config.toml
gain_aug_db = 10
n_mels = 80
input = "log_mel"
encoder_norm_position = "pre"
encoder_inner_norm = false
encoder_shared_expert = false
encoder_layers = 12
encoder_pooling = "class_token"
text_encoder_causal = false
text_encoder_qk_norm = false
text_encoder_parallel_block = false
text_encoder_inner_norm = false
Rows from block 7 of the audio encoder of a small contrastive audio-text model, named by matrix and row number. Rows with one number within an expert belong to one neuron, the router's apart. Each number is 200 + 30 x the weight over its row's rms, rounded and kept within 0 to 999. All counts start at 0. After the name is the row's rms in percent of the matrix's.
After each expert's rows are labels from the 100 clips, of 14976, where the router gives the expert most weight on average: "strongest on" is what is common among them; "lies over" is the class under the peak. Only what is clearly more common there than usual is listed. The data: melodies that start on their tonic, played by one synthesised instrument. In brackets: how many of the 100.
# router: router (encoder.blocks.7.mlp.router.weight, 32x160), inputs 80-159
# up: expert up (encoder.blocks.7.mlp.up, 32x160x160), inputs 80-159
# down: expert down (encoder.blocks.7.mlp.down, 32x160x160, transposed), outputs 80-159

# expert 2
router.2,109,173,215,212,185,171,175,184,171,171,252,119,237,227,191,225,178,227,147,170,195,186,174,232,191,181,144,197,210,162,146,195,195,151,210,220,197,227,173,207,153,110,214,215,181,220,183,240,199,215,197,202,174,148,227,234,203,188,190,204,185,125,170,164,206,127,213,214,190,197,223,189,194,206,168,193,245,188,175,182,223
up.0,114,263,181,178,152,156,205,184,146,187,203,179,227,210,179,278,186,187,151,179,179,173,155,236,212,202,199,216,153,199,196,217,226,189,180,224,160,154,179,262,174,206,215,188,214,231,230,194,189,187,223,195,179,180,215,190,163,190,195,173,192,211,170,165,209,193,238,157,209,177,229,161,151,217,222,197,197,171,192,208,240
down.0,108,228,271,181,229,229,177,231,237,164,233,228,213,192,224,213,211,166,246,213,158,239,205,145,209,180,172,192,224,184,230,202,181,135,108,182,191,191,168,236,260,207,177,183,149,183,225,182,221,192,184,164,208,197,210,143,202,188,161,158,184,226,243,225,220,191,187,237,216,189,221,195,177,190,178,221,177,201,221,187,210
strongest on: the note G (100); tonic: G (85); the note D (84)
lies over: G4 (38)

# expert 11
router.11,089,158,220,184,189,176,194,207,159,199,245,150,252,254,197,207,201,215,170,202,198,170,256,212,186,213,215,216,166,150,168,193,212,176,194,219,183,212,186,193,170,172,236,254,195,188,186,232,205,257,161,169,227,201,176,186,160,210,230,213,198,179,181,149,190,156,196,184,258,251,200,179,206,202,167,158,198,174,166,149,174
up.0,108,207,208,207,216,217,215,203,152,185,222,168,195,227,244,158,218,230,201,209,247,146,221,198,182,207,209,182,183,221,190,241,184,157,238,196,172,214,205,169,176,174,256,206,194,179,185,210,214,258,153,175,260,183,200,193,196,242,187,224,148,216,171,183,237,187,182,191,166,214,202,250,188,252,207,212,186,242,240,171,164
down.0,109,204,189,170,203,212,143,247,213,202,202,176,169,185,208,209,227,209,167,235,188,166,201,180,191,177,182,155,201,253,243,202,198,226,237,178,175,146,178,180,163,210,186,220,198,260,167,177,204,152,126,220,155,179,212,247,220,201,223,193,173,236,135,165,205,162,200,221,190,189,230,219,221,222,238,186,236,190,180,225,231
strongest on: the note D (65); tonic: G# (28)
lies over: A2 (27)

# expert 9
router.9,101,184,242,231,172,164,152,191,179,131,256,162,246,206,177,219,193,201,219,156,194,237,202,241,241,165,118,144,158,201,171,211,200,148,249,181,160,230,183,233,157,171,195,204,221,203,206,211,171,236,186,181,194,189,213,211,178,209,176,210,164,133,227,181,186,184,232,227,174,216,261,191,226,227,162,211,222,203,174,191,203
up.0,090,159,204,231,206,214,222,219,225,259,211,208,166,190,222,176,204,179,211,187,191,176,206,197,211,166,168,191,228,212,198,231,197,231,172,168,231,171,179,180,247,210,218,181,274,172,200,199,218,187,204,208,198,172,257,179,175,251,192,206,153,197,211,183,168,207,129,217,155,188,244,179,206,180,193,193,197,206,228,159,202
down.0,103,208,195,210,197,213,239,211,164,181,175,223,217,182,222,245,208,232,178,202,190,239,191,234,207,201,234,207,156,224,135,214,180,218,188,222,199,240,188,220,216,225,182,150,211,171,211,144,205,203,207,184,231,181,175,143,168,255,204,235,208,209,245,215,193,176,166,203,204,209,192,181,189,195,186,182,204,194,178,262,230
strongest on: staccato (83); the note D (82)
lies over: no note (92)

# expert 17
router.17,091,185,229,163,214,194,173,152,193,166,246,116,208,236,209,208,150,180,230,203,172,216,237,247,161,168,152,221,140,178,179,221,176,203,190,149,170,263,152,173,168,178,177,258,203,227,170,178,234,171,179,183,209,196,173,192,181,155,216,268,208,140,211,179,215,182,198,247,238,204,226,173,234,259,150,167,200,170,182,224,205
up.0,085,158,197,201,199,167,158,235,212,185,258,154,211,187,228,171,190,171,171,197,207,199,190,269,206,153,201,204,138,221,244,181,190,275,227,203,210,164,219,179,188,170,181,194,205,222,204,181,171,192,189,249,187,159,198,193,140,188,199,256,187,198,227,167,218,203,204,228,180,240,199,251,170,177,208,182,221,172,173,182,237
down.0,100,233,253,215,255,183,170,224,193,115,168,270,175,162,162,232,214,240,246,205,193,221,191,162,175,199,201,177,222,152,204,227,164,180,179,191,188,182,226,144,209,197,181,160,179,149,218,135,227,140,200,237,207,235,244,191,213,159,167,149,213,215,208,248,196,229,149,205,242,205,250,212,164,216,272,207,188,229,184,202,206
strongest on: the note E (99); staccato (56); tonic: E (36)
lies over: no note (69)

# expert 23
router.23,112,197,254,178,191,171,160,226,229,216,234,215,221,154,153,143,208,213,215,175,189,223,238,171,221,206,193,202,197,186,196,189,175,236,216,186,163,255,150,233,160,183,181,203,170,162,154,201,175,205,230,213,246,214,241,237,192,176,191,215,230,176,190,234,223,186,239,186,150,237,215,229,214,255,201,192,150,153,209,260,241
up.0,093,204,205,201,210,202,190,229,167,148,204,193,193,207,187,218,185,200,196,203,167,182,203,194,209,153,225,199,151,201,161,199,195,242,192,192,234,215,255,244,186,193,152,193,197,206,172,130,208,184,214,206,227,190,247,220,203,230,201,171,177,242,213,189,174,195,200,169,206,145,212,169,182,158,168,168,257,137,192,178,269
down.0,104,150,204,224,147,204,255,188,216,197,200,134,215,226,214,251,197,189,173,211,188,183,152,198,226,185,218,183,184,205,189,198,215,154,191,175,166,168,206,198,215,171,230,155,288,238,194,243,225,180,227,247,195,174,205,225,173,218,199,218,203,169,177,205,207,191,231,165,240,230,239,220,139,161,225,223,178,208,170,172,170
strongest on: the note F (100); tonic: F (84)
lies over: F3 (28)

# expert 28
router.28,107,146,237,194,248,185,228,174,211,207,226,123,190,235,189,224,173,230,185,171,162,213,259,205,222,187,180,134,193,184,224,194,196,187,181,185,196,239,220,173,157,136,184,217,195,177,181,202,165,215,211,170,234,141,265,219,191,243,187,225,164,194,218,206,206,206,210,231,147,198,263,176,196,212,164,162,194,185,194,197,211
up.0,104,218,154,213,133,242,199,217,224,210,164,206,208,197,154,159,202,182,176,225,216,130,190,202,196,257,221,175,247,229,209,162,230,214,212,252,185,172,212,231,184,234,254,204,230,254,218,174,224,184,223,233,106,218,184,224,204,153,210,171,227,181,141,201,230,189,258,171,208,239,174,198,241,174,220,187,208,196,199,167,218
down.0,095,177,285,257,184,232,194,234,212,231,211,201,155,201,190,203,236,144,184,199,241,190,170,145,203,219,294,215,188,174,192,160,221,190,198,174,230,148,205,245,220,232,195,193,226,189,248,248,157,250,212,232,125,202,198,203,205,133,203,183,269,212,229,171,133,208,214,143,229,184,187,215,203,204,223,187,203,241,203,190,149
strongest on: the note A (100); tonic: A (61)
lies over: A3 (78)

# expert 1
router.1,129,223,207,139,195,196,201,251,191,196,220,187,160,215,254,222,232,207,172,193,164,192,236,216,208,227,232,241,211,230,210,170,178,171,239,244,216,190,195,258,173,202,140,253,189,231,144,211,144,146,146,174,207,203,136,211,193,137,221,220,179,193,169,185,214,160,180,220,204,213,169,246,217,197,242,250,259,173,155,199,191
up.0,085,174,223,161,171,224,247,196,173,170,195,195,212,203,203,212,241,195,177,275,228,235,166,240,247,175,192,189,182,201,181,194,239,184,184,145,235,162,232,244,187,179,213,235,206,251,167,196,172,186,205,195,219,185,226,251,246,237,279,170,206,163,174,209,216,183,247,186,149,178,197,238,259,167,183,155,184,156,238,146,250
down.0,086,130,153,176,164,244,220,159,209,237,216,183,219,213,174,145,227,209,216,241,245,158,223,211,236,171,199,219,197,180,227,206,214,206,182,194,186,160,197,218,193,220,204,151,210,208,162,227,180,228,163,192,180,242,193,168,203,216,210,200,197,183,217,220,170,178,183,204,212,214,193,204,175,219,158,176,208,212,226,162,223
strongest on: the note C# (100); tonic: C# (87); the note G# (66)
lies over: C#4 (32)

# expert 4
router.4,104,162,231,193,227,159,151,211,202,153,226,169,184,193,228,189,166,181,189,210,170,201,236,227,220,149,184,203,186,158,191,181,153,164,195,172,211,223,187,207,134,157,225,260,174,210,205,207,235,243,191,196,179,210,196,252,221,197,139,226,142,166,210,238,209,185,207,233,200,235,249,223,214,259,175,178,240,184,227,199,189
up.0,107,253,194,180,243,175,222,201,183,190,188,170,177,252,201,164,168,247,236,235,184,180,191,212,171,208,203,240,183,236,225,167,168,217,183,212,199,179,179,172,191,242,149,210,167,186,174,183,211,171,198,188,232,191,165,119,133,207,220,197,195,169,193,191,173,208,165,210,261,191,176,209,191,206,182,224,203,198,237,250,188
down.0,108,173,143,207,225,164,174,196,242,186,244,172,209,257,189,258,164,156,157,203,180,191,218,193,157,205,212,242,208,160,228,150,156,178,180,201,215,169,155,179,168,168,194,264,220,201,224,193,245,175,176,200,173,148,162,235,182,174,174,212,215,191,203,188,223,146,171,206,145,184,181,197,178,213,189,214,198,177,182,225,216
strongest on: the note D# (70); tonic: D# (28); sine tone (26)
lies over: D#3 (44)